A small image classifier, trained from scratch: arch mlp.
Rows from block 7, named by matrix and row number. Rows with one number belong to one neuron. Each number is 128 + 32 x the weight over the matrix's rms, rounded and kept within 0 to 255. All counts start at 0.
# fc1: MLP up (model.blocks.7.mlp.fc1.weight, 1536x384), inputs 55-109
# fc2: MLP down (model.blocks.7.mlp.fc2.weight, 384x1536, transposed), outputs 55-109
fc1.1142 [130 120 109 120 124 120 140 129 127 125 127 154 144 158 147 139 113 135 122 128 141 137 165 128 119 147 112 144 138 135 124 126 137 159 121 119 104 104 122 127 118 112 126 122 118 152 112 125 117 148 117 141 131 128 154]
fc1.1143 [ 76 199 134 142  77 107  61 142 163  69 113 134  89 138 158  92  88 136  97 119 136 123 177 102 115 171 175 171 134 131 125 144 184 103 212  82 115  90 132 150  67 217 136 136  74 154 140 113 101 145 206 113 101 132 164]
fc1.1144 [ 71   0  84  63  77 177  88  82  14 112  70 132 115 178 148 184 164 246 137 121 175 104  73 131  77 128 134 225 133 154 148 216 119 127 185 133 226 106  90 111 168  98 107 122 121 173 120  39 223  76 151  99 112 108  50]
fc1.1145 [ 53  94 135  85 184 172 176 133 163  91 146 147 147 162 128 149 194 174  87 179 113 124 199 108 124 148  70  96  94 122 140 161  83 134 114 158  96 161 119 120 141 112 107 142 126  88 151 158 122 144 162 140 178 130 141]
fc1.1146 [116 124  87 126  72 110 100 145 115 144 136 159 159 118 177 103  96 107 126 109 155 141 169 108 110 125 103 131 110 138 123 109 149 122 106 130 118 151  95 118 101  98 151 128 156 141 178  97 142 131 157 135  53 156 142]
fc1.1147 [168 136 170 107 190 102 167 145 135  52 170 109  55  70 122  30 111 109 135 172 137 145  98  92  71 255 144 142 126 139 109 214  43 115 218 116 122 177 125 156 189  89  88 188 156 189 148 139 132 169 138 144 134 107 112]
fc1.1148 [125  93 120 139 163 112 165 126 207 158 128 182 157 119 133 113  88  64 168  94  89 117 107 119 128 113  93 106 111  98 162 129 149 190 173 146 120 172 126 143 114 147 126 152  98  98 138 126 135 154 147 138 173 140  95]
fc1.1149 [129 144  86 132 134 121 119 121 148 111 134 117 117 155 132 165 139 149 144 138 101 158 114 102 119 136 138 131 119 136 161 161 140 116 105 134 135 132 119 117 121 110 143 128 134 137 126 116 142 106 119 134 110 134 126]
fc1.1150 [135 106 133 138 133 124 159 108 135 137 126 125 134 124  96 154 135 156 143 136 145 136  99 138 115 140 135 117 131 116 115 134 102  98 132 139 160 136 133  92 143 124 154 125 174 121 120 127 116 118 142 127 129 136 134]
fc1.1151 [155  92 134 129 129 113 164  72 156 105 125 114 110 119 110 109 170  91 141 110 129 151 123 108 154 134 126  85 119 123 138 139 125 129 120 144 123 144 117 126 155 152 116 168 129 165 136 111 152 134 129  95 105 144 157]
fc1.1152 [119 146 176 164  89 185 104  99 147 145 123 128  88 140 177 200 133 190 200 144  97 115  59  82 127 216  86 131 106 188  56 170  90 176 135  66  81 158 157 147  86  68 126 157  93 137 145 119 119 120 175 103 147 151 114]
fc1.1153 [144 126  85 109 125 124 121 145 110 145 157 107 132 112 134 152  81 109 112 146 116 170  93 161  99 127 119 120 154 141 136 152  92 104  80 136 163 184 123 150 111 164 103  93 120 114 130 146 169 172 107  83 135 127 149]
fc1.1154 [ 93 162  93 157 152  87 120  98 130 139 173 143 188  65 102  65 123 100 143 135 117  77 155 121 116 160 175 126 135 111 140 129  60 104 121 182 197 169 119  89 108 171 112 132 103 123 129 122 145 120 122 139 169 127 111]
fc1.1155 [127 144 131 107  98 151 157 202 171 102  50 147 138 121 120  27  87 149 111 215  42  98 192  55 197  84 143  82 168 152  71 180 149 182 148 127 255 185 103 132 150  95 131 101 183  78 136  75 143  87 186 240 105 185 193]
fc1.1156 [140 130 133 125 113 117 126 138 134 133 113 136 129 141 113 125 147 152 109 105 119 132 144 141 129 121 139 143 120 149 127  85 142 140 139 113 142 140 113 113 100 110 134 156 126 124 112 127 109 146 125 122 140 140 119]
fc1.1157 [ 89 114 129 104  90 128 193 140  79 125 184  95  87 123 156 211 157 181 224 100  92 149 183 110 191  95 149  79 170 179 129 108 168 129 101 141  89 192 187  50 211 100 207 213 147 165 150  75 128 165 103 114  92 133  86]
fc1.1158 [144 140 100 137 147 134 139 159 124 140 110  91 117 117 137 123 105 138 170 123 100 120 122 152 103  62 136  75 171 100 131 119 184 128 112 156 120 116 129 140 149 137 162 126 123 119 134 132 155  87 121 111 111 105 161]
fc1.1159 [131 123 132 132 121 133 142 159 161 105 115 125 120 115 130 108 115 111 127 149 125 138 147 177 145 112 125 117 147 135 129 127 116 139 130 116 149 114 133 136 144 131 138 119 133 114 139 124 144 139 114 148 118 110 135]
fc1.1160 [143 148 119 110  96 197 121 124 119 117 125 173 116 109 118 147 153 111 131 126 150 128 132 136 125 140 136  87  97 134 121 125 152 154 115 135 141 129 119 150 154 128 114 129 114 176 130 117 181 101  93 145 121 117 117]
fc1.1161 [110  45 216 131 124 119 131 156  60 161 188 137 192 110 141 130 123  88 116  68 131 140 125 126 121  99 160  82 112 178 149 138  73 135 119 220 141 112 178  98 149 115 139 155 130 141  47 204 123 100 100 162 132  28 136]
fc1.1162 [142 116 131 112 125 142 132 162  89 130 153 107 136 112 139  99 116 164 162 124 138 105 147 156 158  58 111  97 151 157 134 110 122 138 104  41 128 139 130 101 122 105 125 144 101 138 124 102 179 138 116 112 127 142 105]
fc1.1163 [137 130 124 132 126 128 129 131 125 130 132 111 117 133 116 132 124 133 132 131 132 117 132 138 117 129 132 130 135 130 142 132 122 128 126 129 126 120 128 134 132 127 121 118 141 144 121 118 119 121 108 120 124 122 128]
fc1.1164 [155  74 112 146 163  87 165 105  99 114 105 112 144 135  86 148  87 113 114 145 153 128  86 138 154 145 112 151 140 134 140 124 113 142 165  58 135 151 103 119 163 119 137 147 152 134 131 106 137 144 126 142 136 133 138]
fc1.1165 [100 123 115 121  96 146 152 109 120 122  64 132 127 159 119 132 120 147 158 110 185 162 101 137 127 116 119 123 121 121  98 143 124 134 145 114 146 131  87 112 113 116 113 130 135 115 143 185 164 101 134 104 123  91 152]
fc1.1166 [ 86 199 108  74 100  95  56 111 166  66 140  73 119 156  69  64 179 151  43 155  61 190 110 114 154 107 134  46  69  93 124 109  97 197 164  98 119 128 253 158 102 107  90 141 129 145 117 124 129 133 129  92 132 177 101]
fc1.1167 [205 174 103 192  67 166 118  27  69 157 163  74 204  83 122  32  39 139 130 171  98 145  61 120  62 178 132 108 248 223 148 166 123 147  81 187  56 149  77 155  88  65  28 222 190 153 174 147  76  49 158  84 143  18 121]
fc1.1168 [142 127 146 100  63 208 109 170 143 125  88 122 146 129 107 146  99  97  71 144 141 153 132 146 120 142 115 125 126 102 105 108 165 122 126 122 106 134 107 106 119  94 175 108 170 119 127 115 139 152 149 114 117  99 103]
fc1.1169 [135 123 101 119 143 138 130  91 110 148 157  94 134 150 151 107 131 127 139 145 111  73 149 107 151 141 143 125 173 117 135 108 134 153 146  92 113 131 128 104 121 150 159 113  98 151 124 161 119 121 124 174 118 160 143]
fc1.1170 [136 152 142 144 137 152 122 142 133 115  81 120  92 150 158 113 104 158 142 123 129 167 118 111 127  84 108 111 147 158 100 134 142 144 113 122 123 137 126 128 141 144 108 137 137 180 106 111 142 144 110 137 104 123  88]
fc1.1171 [116 120 124 148 169 127 127 147 134 118 151 121 135 128 145 141 140 125 131 125 137 120 139 136 124 134 160 114 139 115 132 134 131 140 104 128 134 117  92 145 126 120 136 130 140 143 136 125 114 106 115 146 122 115 136]
fc1.1172 [ 85 155 143 156  99  80 163 175  90  83 101  88 118  88 142 100 124 104 150  89 160  64 143 129  93 125 106 154  92  59 121  91 126 140 107 100 134 139 187  82 121  76 147 146  91 108 201 139 141 101 148 104 181 132  55]
fc1.1173 [105 102 136 118 164 122 148 155 159 158 152 125 103 109 145 105 176 118 117 130  84  77  72 132 146  99 120  82 153 127 116 104 132 121 162 104 178  94 146  87 123 121 147 128 121 142  98  99  99 145 118 133 143 118 163]
fc1.1174 [101  65 117 166 188 157 123 171 126 112 179 162 159  98 137 140 136 123 117 141 153 136 142  60 127  84  98 133 130  69  81 198 116 144  84 209 141 199 164 125 195 147 122 181 174  88 169  69 126 154 105 164 166  91  22]
fc1.1175 [100 137 119 137 137 155  89 148 154 143 112 154 138 130 111  89 141 123 157 118 119 139 104  73  96  91 111 120 126 131 158 157 158 122 115 146 167 127 162 127  59 167 152 114 118 104 135 145  82  83 138 159 103 122 117]
fc1.1176 [ 98 141 164 123 112 127 156 112 148 117 145  87 137  99 130 162 118 138 135 105  89 104 137 141 134  98 145 152 163  99  97 155 138  93 123 108 170  75 112 116 123 115 126 107 135 115 147 130 116 119 103 117 125 131 107]
fc1.1177 [134 119 117 129 148  92  89 108 119 131  98 151 136 112 124 127 124 123 125 140 144 111 140 107 117  84  92 142 116  94 111 166 137 120 145 123  80 135 179 147 129 152 127 127 116 157 135 137 145 138 112 145 151 141  88]
fc1.1178 [ 91  95 147  96 138 146 173 118 156 122 145 124 203 146 153 158 133  95 159 148 120 149  78 137  80 149  92 129 111 131  56 139 107  78 119 168 123 114 131 199 110 170 101  81 132 132 134 140 139 123 120 160 114 114 114]
fc1.1179 [124 139 135 130 123 106 172 121  81 156 123 150 115 109 133 120 142 185 142 156 124 118 141  86 104 156 140 131 120 132 155 110 124  90 137 144 184 113 144 134 144 104 125 116 120 100 143 156 157 134 154 134 111 134 106]
fc1.1180 [ 57 147 112 136 137 134 107 159 101 142 151 165 156 116 167 120 121 131 123 105 126 144  81 104 119 129  94 128 120 133  98 128 114 142 151 138 101 152 138 110 143 162 153  97 112 146 125 118 100 163 135 120 146 130  84]
fc1.1181 [123 123 110 122 127 121 119 135 120 129 121 126 148 141 139 111 132 143 134 136 123 131 123 123 127 130 131 126 141 128 121 129 140 135 143 145 108  99 125 124 143 130 118 138 111 140 129 130 143 153 121 128 132 134 127]
fc1.1182 [149 156 109 113 162  81 141 178  95 123 145 124  73  72 169  95 193 150 115 113  71 179  81 135  88 146 181 145 113 100  87 127 142 106 114 158 174 161  71 112 136 136 182  88 160 139 131 173 150 164  41 105 125  51 147]
fc1.1183 [118 119 138 119 154 125 121 153 107  80 134 115 113 104  72  84 149 109  66  89 116 130  89 131 156 143 113  94 132  92  99  91 140 114 109  93 158 108 132  95 114 112 129 181 151 158 128 168 202 165 123 144 127 188  80]
fc1.1184 [133 137 164 142 139 115 134 178 136 135 118 146 165 148 121 168 148 153 135 147 106 113 134 132 117 119  99 140 128 119 151 122 142  95  77 142 141 135  89 121 149 136 138 168 109 131 149 109 102 108 104 123 189 107  86]
fc1.1185 [ 84 120 118 177 120 117 135 134  89 116  90 110 126 134 171 179 148 106 154 113 168 105 125 121 164  89 114 105 123 152 115  87 164  95 106  48 157 157 152  59 185 157  66 117 122 132 142  88 121  93 147 105 166  97  94]
fc1.1186 [164  67 100 101 134 148 104 185 129 103  50 203 133 135 156 164 115 147  65 158 137 157  91 120  95 107 156 133 109 124 158  75  98  99 102 135 122 167  67 144  84 136 167  98 103 125 114  60 123 145 158  87 154  84 136]
fc1.1187 [161 133  60 134 173 127 103 131 129 148 114 164 186 112 200 130 172 194 131 118 109 153 145  96 102 147  44  76 185 140  91  64 120  84 124 131 116 164 148 159 228 136 120  77 128  96 194 117  82 109 163 126 174  72 136]
fc1.1188 [137 129 152 176  53 107 103 170 145 162 150 161 115  94  76 146  87 138 158 135 103 106 125 139 132 104 119 140 139 154 113 149 131  69 154 148  67  78  66 114 100 148 100 128  92 162 108 138  85 119  80 125 157 144 141]
fc1.1189 [137 129 112 137 111 115 136 136 106 134 119 140 128 141 133 138 128 131 106 126 103 126 134 147 131 128 134 148 123 120 132 123 130 136 114  95 123 123 120 100 120 123 119 142 132 142 144 124 128 129 110 134 121 138 127]
fc1.1190 [127  75 145 208 133 125 112 158 157 120 159 223 158  94 128 107 103 117 186 166 146 161  50 154  87 139 132 193 102 106 105 191 176 190 167 117 133 109 133 127  70  82 153  71  97 155 117  70 141 139 110 163 205 103  83]
fc1.1191 [167 130 136 171 190 153 182 119 164 142 139 155 119 128 241 129  72 130 176 163 179 172 227 168 176 124  97  71  92 182 106 143 107 219 132 213 143  95 147 126  28 122 109  62 107 186 149 133 226  62 135 134  95 152  77]
fc1.1192 [138 144 138 141 117 145  97  80 163 151 119 174 150 124 126 149 161  83 134  92 116 176 113 159 130 125 110 108 125 143 145 139 101 105 116 152 166 103  98 122 157 130 151 101 140 134 138 122 135 129 150 144 122 162 151]
fc1.1193 [135 140 175 159 151 121 125 105 110 127 116 124  95 110 100  91 158  78  87 132  89 131 140 138 120 160 162 150 162 170 130  99 145 118 117 160 132 125 182 145 145  97  97 131 136  89 156 158 116 115 114 106  99 130 120]
fc1.1194 [158  86  83 122 180 129 177 113 112 153 138 164 108 168 124 143  84 140 114  75 108  73 142 113 118 154  86 125 150 158 148 108 145  85 141 190 146 145 160 211 154  92 181 149 134  81  95 106 105 121  75 194 190 194 169]
fc1.1195 [146 126 110  94 113 110 138 161 128 143 143 118 116 142 152  69  96 135 155 155 136 119 103  79 134 134 171 119 120 121 156 142 132  72 143  88 121 138 132 145 134 142 158  96 150 116 126 143 127  87 133 140 105 107 106]
fc1.1196 [130  98 128 144 115 152 127  99 201 134 132 137 122  97 150  33 126 142 125  92  95 140 169 105 185 104  83 114  87 142 102  95 154 119 163 112 142 170 137 165 120 132 105 137 136 126 127 118 148 162 135 141  95 149 135]
fc1.1197 [136 119 142 115 126 135 115 128 124 128 142 144 125 132 141 130 132 117 141 102 133 121 121 128 136 108 120 129 133 118 122 155 107 132 114 115 145 148 131 129 155 115 139 152 139 142 118 131 117 120 129 129 107 133 145]
fc1.1198 [ 99 179  91 113 115 186 148 171 103 156  97 122  81 160 124  84 146 126 111 112 146 196  71 126 142  71 121 137  85 131 128  62 146 116  85  61 142 139 162 132  99  82  57 164 114 147 165  94  94 149 119  91 147 145 122]
fc1.1199 [123 120 144 122 110 139 110 145 139 140 143 122 132 129 124 133 149 129 137 138 117 140 142 120 100 134 131 135 123 135 129 148 134 112 122 129 159 130 121 106 130 140 115 120 131 118 116 150 124 122 125 130 137 126 132]
fc1.1200 [ 80 160  61  89  60 111 152 154  82 119 121 156 145 123 162 109 121  93  80 117 129  59 164 111 102 165 117 141 143  84  72 216  75 111 164 167  67 179  63 133  69  40 116  88 113 178 106  78 118 196 132 196 107 121  87]
fc1.1201 [191 139 159 160 123 111  94 120 128 130 103 107 173 201 115 141 118 143 133 160 109 144 165 149 155 115 100 139 135 118 112 153 120 109 153 131 103 117 118 105 102  78 141 113 135 137 107 103 164 136 114  97 193 143 122]
fc2.1142 [114 128 129 118 156 126 129 135 128 115 130 141 137 144 138 112 131 106 149 143 119 123 153 137 140 120 127 131 140  99 139 126 133 140 128 118 142 133 122 126  92 142 122 136 135 134 115 134 124  98 121 122 152  96 125]
fc2.1143 [151  59  64 102 157 155  98  86 115 128 216 116 190 159 122 137 126 125 108 118  39  66 127 152  78 151 124 121 100  15  76 148 131 148  92 145 105 157  87 113 114 105 110 124  92 125 122  55 170  83 131  85 160 165 135]
fc2.1144 [ 97 115  68 142 172 184 202 104  88 100 169 149  88 105 164  34 128 164 155 139 118 173 166 149  87 207 184  57 101  70  97 117 198 121  49 135  86 170 152  81 163 209  91 170 176  93 165 190  44 167 135 216 104 148 119]
fc2.1145 [116 116 119 138 133  89 152 148 140 151  66 115 132 130 113 138  83 126 138 101 115 163  83 137 125 138 193 130 107 163 157 136 114 124 141 116 182 122 125 130  99 136 103 162 158 109 107 153 160 116 166 177 106  61 119]
fc2.1146 [149 150 113 100 168 133 122 112 155 121 157 115 160  86 154 121 133 101 145  93 134 144 113 110  95 138 104 117 183 124 100 113 130 139 117 117 170 117 132 111 132 160 174 123 114 176 132 110 142 130 109 129 147 119  82]
fc2.1147 [124 104 113 147 152 131 189  44 107 181 148  80  13 180 175 147  50  84 120 226 179 179 106 116 168 104 127 133 186 110 202  73  85 158 210 103 139  83 106 124  98  90  73 119 113 109 169  72 118 190 133 120 195 163 141]
fc2.1148 [134  96 154 113 120 185 103 137 115 149 123 111 129 164 168 170 119 161 111 132 128 144 118 133 117 179 144  80 114 118 146 118 107 109  58 124 136 112 110 125 137 132  48 102 128 139 121 112 133 117 106 117 153 150 111]
fc2.1149 [142 132 143 123 110 106 156 136 125 161 148 110 136 108 157 112 140 155 146 140 109 127 109  99  90 109 127 149 135  92 128 142 124 115 144 147 124 155 119 100 125 118 150 130 122 143  77 134  55 128 128 121 108 178 147]
fc2.1150 [112 132 125 103 129 102 133 129 145 140 169 107 133 109 114 139 119 127 143 142 153 145 145 125 145 100 117 152 131 114 133 148 150 132 113 122 112  94 156 131 102 109 133 170  75 122 154  92 106 112 104  99  89 142 107]
fc2.1151 [161 128 130 100 158 137 159 122  91 117 136 139 127 134 101 156 140  82 127  91 116 131 160 122 160 109 116 110 120 122 121 116 140 122 133 142 134 119 158 136 112 102 135 136 133 132 161  99 110 137 101 119 125 128 176]
fc2.1152 [131 175  62  77 111 105 101 128 149  72 131 157 140  92 101 126 114  93 150 162 139  74 117 106 172  51 172 129 161 150 148  82 195  78  60 125 127 131 202 122 143 187 140 151 138 120 148 147 137  59  75 148 137 153 166]
fc2.1153 [126 181 148 127 178 154 104 190 147 152 146 103 135 136 172  97 155  98 152 192 127 123 159  76 166 122 128 103 110 107 148 112  98 123  80 123 154 127  87  80 170 208 149 128 116 114 128  80 130 177 113 124  84 183 123]
fc2.1154 [171 106 142  88  97 115 131  95 159 137 103 122 139 134 130 146 137 156 112 123 112 175 127  94 103 107 128 127 129 152 141 122 169 137  80 115 140 138 124 159 179 147 143 154 175 172 119 178 124 188 100 138 122 193 133]
fc2.1155 [106 111  51 167  33 131 124 122 164 143 145 193 132 133 143 106  80 158 135 122 153 138  36 171  45 102  56 203 178 124 122 170  97 115  65 120 132 169 154 117 176 101 100  61 103 113 130 137 196 117  71 114 114  94 145]
fc2.1156 [124 113 134 104 119 132 116 135 122 112 133 118 148 120  93 127  83 113 126 122 144 133 137 106 109 156 147 146 179 119 128 138 116 111 152 125 122 125 138 130 167 117 101 118 150 112 133 141 164  83 119 155 129 123 127]
fc2.1157 [110 165  81 103 130 129 107 137 182 148 117  87 159 126 202  72 153 111 157 147 102  65 111 115 167 128  57  82 174 183 188 105 153 139 132 108  80 181 134 130 117  89 119 118 119 181  95 188 123  68 110  93 114 168 112]
fc2.1158 [140 128  58 130 131  97 149 144 125  99  99 108 121 128  89 148 114 171 153 111 160 140 116 141 184 120 105 118 130  92 153 105 117 127 112 127 107 146 146 204  99 124  76 115  99 124 155 147  72 132  88  83 149 103 146]
fc2.1159 [140 107 144 136 104 151 138 122 146  70 107 111 109 121 151 131 114 131 113 137  76 104 137 128 156 123 124 103 128 133 104 138  94 110 106 137 130 125  95 111 145 117  93 141 127 154 114 123 104 141 109 114 117  95 118]
fc2.1160 [ 87 152 141 116 103 142 173 127 191 158  94 131 144 102 109 150 138 129 154  93 115 105 132 112 150  70  89 116 129 179 148 128 130 159 158 122  93 129 136 121 118 135  52 108 130 131 121  88 131 106  80 144 100 100 148]
fc2.1161 [ 81 179  38 137  95 139 179 107 145 105  80 175 130 148 188  41 143 171 103 141 129  56 142 174 181  96 140 120 110 136 140 122 121  93 169 108  85 123 130 157 129 170 171 107 169 174 138 161  82 157 113 124 131 156 145]
fc2.1162 [130 124  82 138 117 169 101 147 100 111 142  66 132 136 151 143  83 104 139  85 145 117 120 156 176 136 175 157 137  96 116 122 117 125 134  85 121 131  98 139  87 159 132  96 144 112 121 149  43 125 107 130 107 114  93]
fc2.1163 [125 121 108 145 125 129 119 113 114 121 140 120  95 106 106 132 133 120 121 159 136 102 127 157 103 122 126 145 142 128 144 125 135 143 101 137 120 133  92 128 128 123 119 122 162 140 132 106 114 128 108 119 124 126 143]
fc2.1164 [152 141  86 139 124 138  79 119 128 162 186 134 164 131 117 141 140 112 127 112 150  82 110 137 145 168 148 174 154 140 124 144  92 142 177 121 155 123 105 129 140 172  96 114 112  97 141  71 100 110 117 107  87 136 168]
fc2.1165 [156 191 150 123  69 186  97 151 114 144 204 171  99 102  91 138 162 113 104 175 141 111 142 133 136  74 131 148 137 110 155 122 101 117 145 103  72 146 120 124 170 148 121  89 121 149 157  91 147 112 155 151 127 106  75]
fc2.1166 [122 195  55 140  59 126 209  97 171 145 116 102 146 143 134 142 116  84 171 169  96 106 100 138 161  81  90 129  57  62 164 153  51  87 162 129 192 164 108  88 130  89 147  92 252 162 130 119 156 205 161  99 136 167 114]
fc2.1167 [171 161 171 142 130  86 185 148  94 218 195 100  69 102 145 225 122 161 139 144 113 147 100 114 121 128 131  34   0 212 255 158 209 113 167 121  97  95  80 135 163 147 145  35 153 134  40  30  58  44 191  84  62 171  97]
fc2.1168 [ 98 139 102 114 127 145 101 229  73  88  51  90 133 118 153 148  89 111 137 100 157 199 153 139 152 129 134 126 128 107  80  82 125 133 147 121 134 112 131 175 140  89 146 109 132 118 129 125 136 163 143 140 135 149 134]
fc2.1169 [ 71 153 121  93 156 134 114 130 148 105 134 102 125 107 146 141 119 144 127 122 107 138 116 131 117  63  83 119  83 118 125 104 111 130 175 134 131 130 163  92 144  86 122 113 116  83 125 184 142 123 132 121  94 194 174]
fc2.1170 [ 92 119 115 151 166 142 111 137 150 122 123 121 121 140 150 142 127 141 131  98 104 147  79 123 169 128 117  99  89 139 106  69 104 153 124 137 121 147 130 172 169 133 116 118 155 162 105  93 160 113  75 129 131  98 138]
fc2.1171 [115  92 118  99 119 125 124 134 128 132 123 120 150 123 120 148 155 163 173 139 130 142 142 125 137 137 157 117 102 124 103 152 141 135 157 140 113 159 143 114 152 151  98 139 131  96 118 147  96 148  68 137 147 109 125]
fc2.1172 [112 109 151 148 170 136  98  78 142 162 214 167 199 127 153 130  95 146 153 116 131  99 145  95 111  78  86  95 133 113  39  99  84 171 150 108 187 183 130 172 111 137 180  93 135 139 131 113 102 147 130 130 132 181 142]
fc2.1173 [109 166  88 132 149 159 118 140 133 135 155 155 161 114 159 159 113 164 134 108 145 152 111 118 100 124 125 153 112 143 141 153  96 119 125 134  88 137 127 153 133 127  61 109 140 144 147 124 144  99 136 145 145 112 129]
fc2.1174 [ 69 146 153 119 119  71 138  70  93  95 208 145 104 170 148 106  83 115 202 141 185  99 104 103 161 205 106 127 145  61 150 104  92 139  85 108 104 173 150 145 113  81 182 165 110  76 190 149 171 103 177 156 137  25  71]
fc2.1175 [120 148 139  90 112  87 155 166 130 118 132 125 167 164 165 126  77 139 146 123 136 133 161 163 176 104 148 126 130 111  86 111 143 100 198 116  93  91  97 189 132 152 138 114 118 101 114  87 151 162 100 117 145  78  93]
fc2.1176 [113 142 108 134 129 140  89 118 113 137 119 114 122 111  94 164  97 161 131 143 175 124 149 132 163  92 119 150 134 135 126 153  65 126  99 116  45 105  67 131 109 105 164 130 123 155 160 115 114 167 118 103 125 130  94]
fc2.1177 [168 131 142 140  89 102 124 126 154 164 168 110 148 113 143 119 137 141 134 123 130 110 105 131 173 123 126  93 134 121 128 130 133 109 128 121 108 119 137 175 106 141 112 119 119  82 149 110 129 107 169 145 110 132 115]
fc2.1178 [128 153  99 142 167 118 144 165  68 125  95 100 112 130 103 137 180 146 159  98  81 172 136 151 101 124 141  79 134 105 228 154 102  84 140  85 107 173 141 114 110 195 135 160 128 169  58 106 141 114 107 141 158 143 144]
fc2.1179 [ 73 175 105 159 144 118 106 131 139 100 147 122 146 138 126 217 108 154 132 106  95  85 124 134 154 138 124 143 156 149 145 136 131 132 119 111 107 114  94 108 130 139 113 159 103 123 123 125 115 128 119 135 164 138 119]
fc2.1180 [125 153 136 141  97 130 139 183 103 128 131 108 120 158 123 132 139 154 130 135 113 140 167 128 142 108 135 138 141 113 143 137 134  85  99 122 135  90 160 143  86  65  99 130 141  73  95 120 139 110 140 124 146 116  75]
fc2.1181 [117 108 138 128 116 114 146 137 123 127 105 141 132 126 129 127 108 131 134 133 127 135 131 157 128 129 127 131 117 120 115 123 118 118 117 144 137 129 116 133 133 113 130 130 137 125 129 140 131 125 117 150 138 119 135]
fc2.1182 [ 92 116 203 112 154 120 132 106  73 148 113 122 114 114 139 137 124 156 129 128 177 107 141  76 130  43  95  80 112 147 151 137  73 177 101 110  77 125 115 114 119 162 114 134  90 109 105 124 162 104 146 141 133 170 113]
fc2.1183 [150 173  87 132 175 135  86 142  93 137  84 155 100 175  93 132 145 110 137 132 118 154 212 179 190 109 145 142  94 131 182 127   3 122 145 110  96 155 121 130 118 171 112  56 116  86 118 175 133 142  64 108 126 141 150]
fc2.1184 [113 137 124 117 107 146 109  84 110 136 125 113 135 123  90 140  96 113  96 121  96 160 114 104 136 122 152 125 111 117 171 122 135 154 139 107 142 136 133 160 130 132 130 136 107 131 101 127 121 144 112 101 108 145 128]
fc2.1185 [103 110 177 129 126 123 129 110 136  96 118 126 194  85 108 177 159 119  83  96  88  71 162 110 148 186 110 133 190  91 106 159 142 212 141  89 135 155 119 136 112  69  73 147 109 143 120 145 125 143  92 156 157 130 122]
fc2.1186 [ 66 121  59 187  76 169 124 143 112 182 155 101 122 119  67 161 134 130 142 103  95 123 111 134 152 161  97  73 169  94 171 103 107  99 145 129 141 100 114 133 122  66  86  61 134  79 107 114 122  92 161 104 128 133 100]
fc2.1187 [120 116 131 111  87 139 147 167 107  77 120 131 173 143 147 117 147 120 140 131  92 173  77 184 161 141 135 142 125 117 171 142 165 113 141 153 132  58 131  60 138  92 192 128 135 140 133 157 163 140 129 132 142 127 131]
fc2.1188 [116 159 167 135 121 161 122  69 143 210 141 144 152 101 123 131 119 105 116 146  95  84  99 128  84 137 140 101 157 159 107 153  87 112 136 124 106 115  59 103  62 157 165 171 160  82 152 133 164 121 136 139 107 147 133]
fc2.1189 [104 143 103 102 112 113 119 141 124 142 120 125 127 157 125 135 134 141 104 104 141 134 122 113 119 122 123 154 162 140 129 138 110 143 114 133 152 115 134 128 130  99 117 114 121 112 143 145 149 133 115 120 118 134 138]
fc2.1190 [142 151 112  96 123 153  48 131 143 154 119  92  77 113 172  88  39 158 167  92  89 139 124 139 131 107  71  91 171 149  93  72 124 134 130 157  71 152 108 164  83 125 100 111 160  77 100 233 227 166 136  94 102 141 146]
fc2.1191 [131 168 208 164 159 129 175 109 138  73 107  83  67  72 204 132 207 227  81  66 107 117 165 148 255 196  69 127  84 101 103 195 147 134 139 174 181 159 147  71 168 187  81  85 112 144 217 180   7 109 134 142 118 101 121]
fc2.1192 [132 102 146 102 149 115 110 124 135 125 146  78 109 126 154  96 113 116 149  97 133 152 144 132 114  99 154 131 128 159 145 134 109  99  71 113 104 170 116  96 100 118 105 100 125 151 122  92 161 152 168 140 119 159 153]
fc2.1193 [127  71 116  96 112 150 147 190 125 140 116  91 189 131 125 174 114 131  98  80 103 155  82 130 145 112 143 113  84 124  98 110 149 150 121 107 142  96  82 173 159 128 147 121  72 146 132 161 113 123 132 143 149 149  89]
fc2.1194 [124 102  56 121 103 109 108 119 130 101 136 126 121  96 134  97 110 114 150 131 140 179 149 153 117 133 121 122 144 126 186  90  39 159 130 143 119 174 145 135 102 102 125 145 117 141 125 115 117 109 102  92 104  68 145]
fc2.1195 [167 142 118 103  94 143 113 173 169 117 107 120 134 126 140  91 162 129 122 172 126 122 137 126 140 167 167 112 106 116 143 147 186 158 159 120 167 179  87 147 156 131  69 135  72 159  92 109 127 132 122 121 129 136 110]
fc2.1196 [157 139 106 219 105 122 140 150 100  98 125 129 126 110 152 148 117 161 162 116 116 159 131  94  79 158 127 138 155 116 112 143 112 109 146 142 154 115 125 120 156 120 124 113 180  95 144 138  90 107 167  90 147 128 108]
fc2.1197 [137 127 142 163 138 128 138  82 116 126 111 111 138 129 155 155  98 126 128 153 109  98 115 113 130 128 115 111 147 122 113 123 154 123 136 112 104 123 126 125 114 134 153 148 148 118 118 132 130 119 135 125 127 121 135]
fc2.1198 [150 106  79 100 140  40 117 107 177 146  85 111 127 128 129 102 130 123 135  87 117 131 185 137 132  52 119 120 137 124 106 116 105 111 116  94 181 107 111 131 111 179 150  74  83 149 172 126  80  70 182 199 128 128 154]
fc2.1199 [ 99 129 132 110 127 113 147 154 113 131 136 160 125 138 122 127 122  94 165 124 134 133 147 123 135 143 135 124 147 126 106 146 120 130 117 113 139 143 125 149 140 126  98 122 118 111 100 132 138 130 135 130 119 113 127]
fc2.1200 [168 107 156 119  92 134 115 121 186  72 129 143  19 103 121 170 108 153  74 109  91 145 134 132 130  95 136 183 151 167 155 121 174  66 128 145 141 103 112 128 132 135 166 197 136  93 154 150 133 229 132  67 177 194 137]
fc2.1201 [100  91 154  95 112 120  96  91  89  77  50 100 105 117 211 138 129 132 138 217 165 117  91 110 125 108  92  70  51 101 132  50 126 170 181 123 178  94 162 125 114 103  85 113  94 106 124 132 112 128 157 130 163 173 100]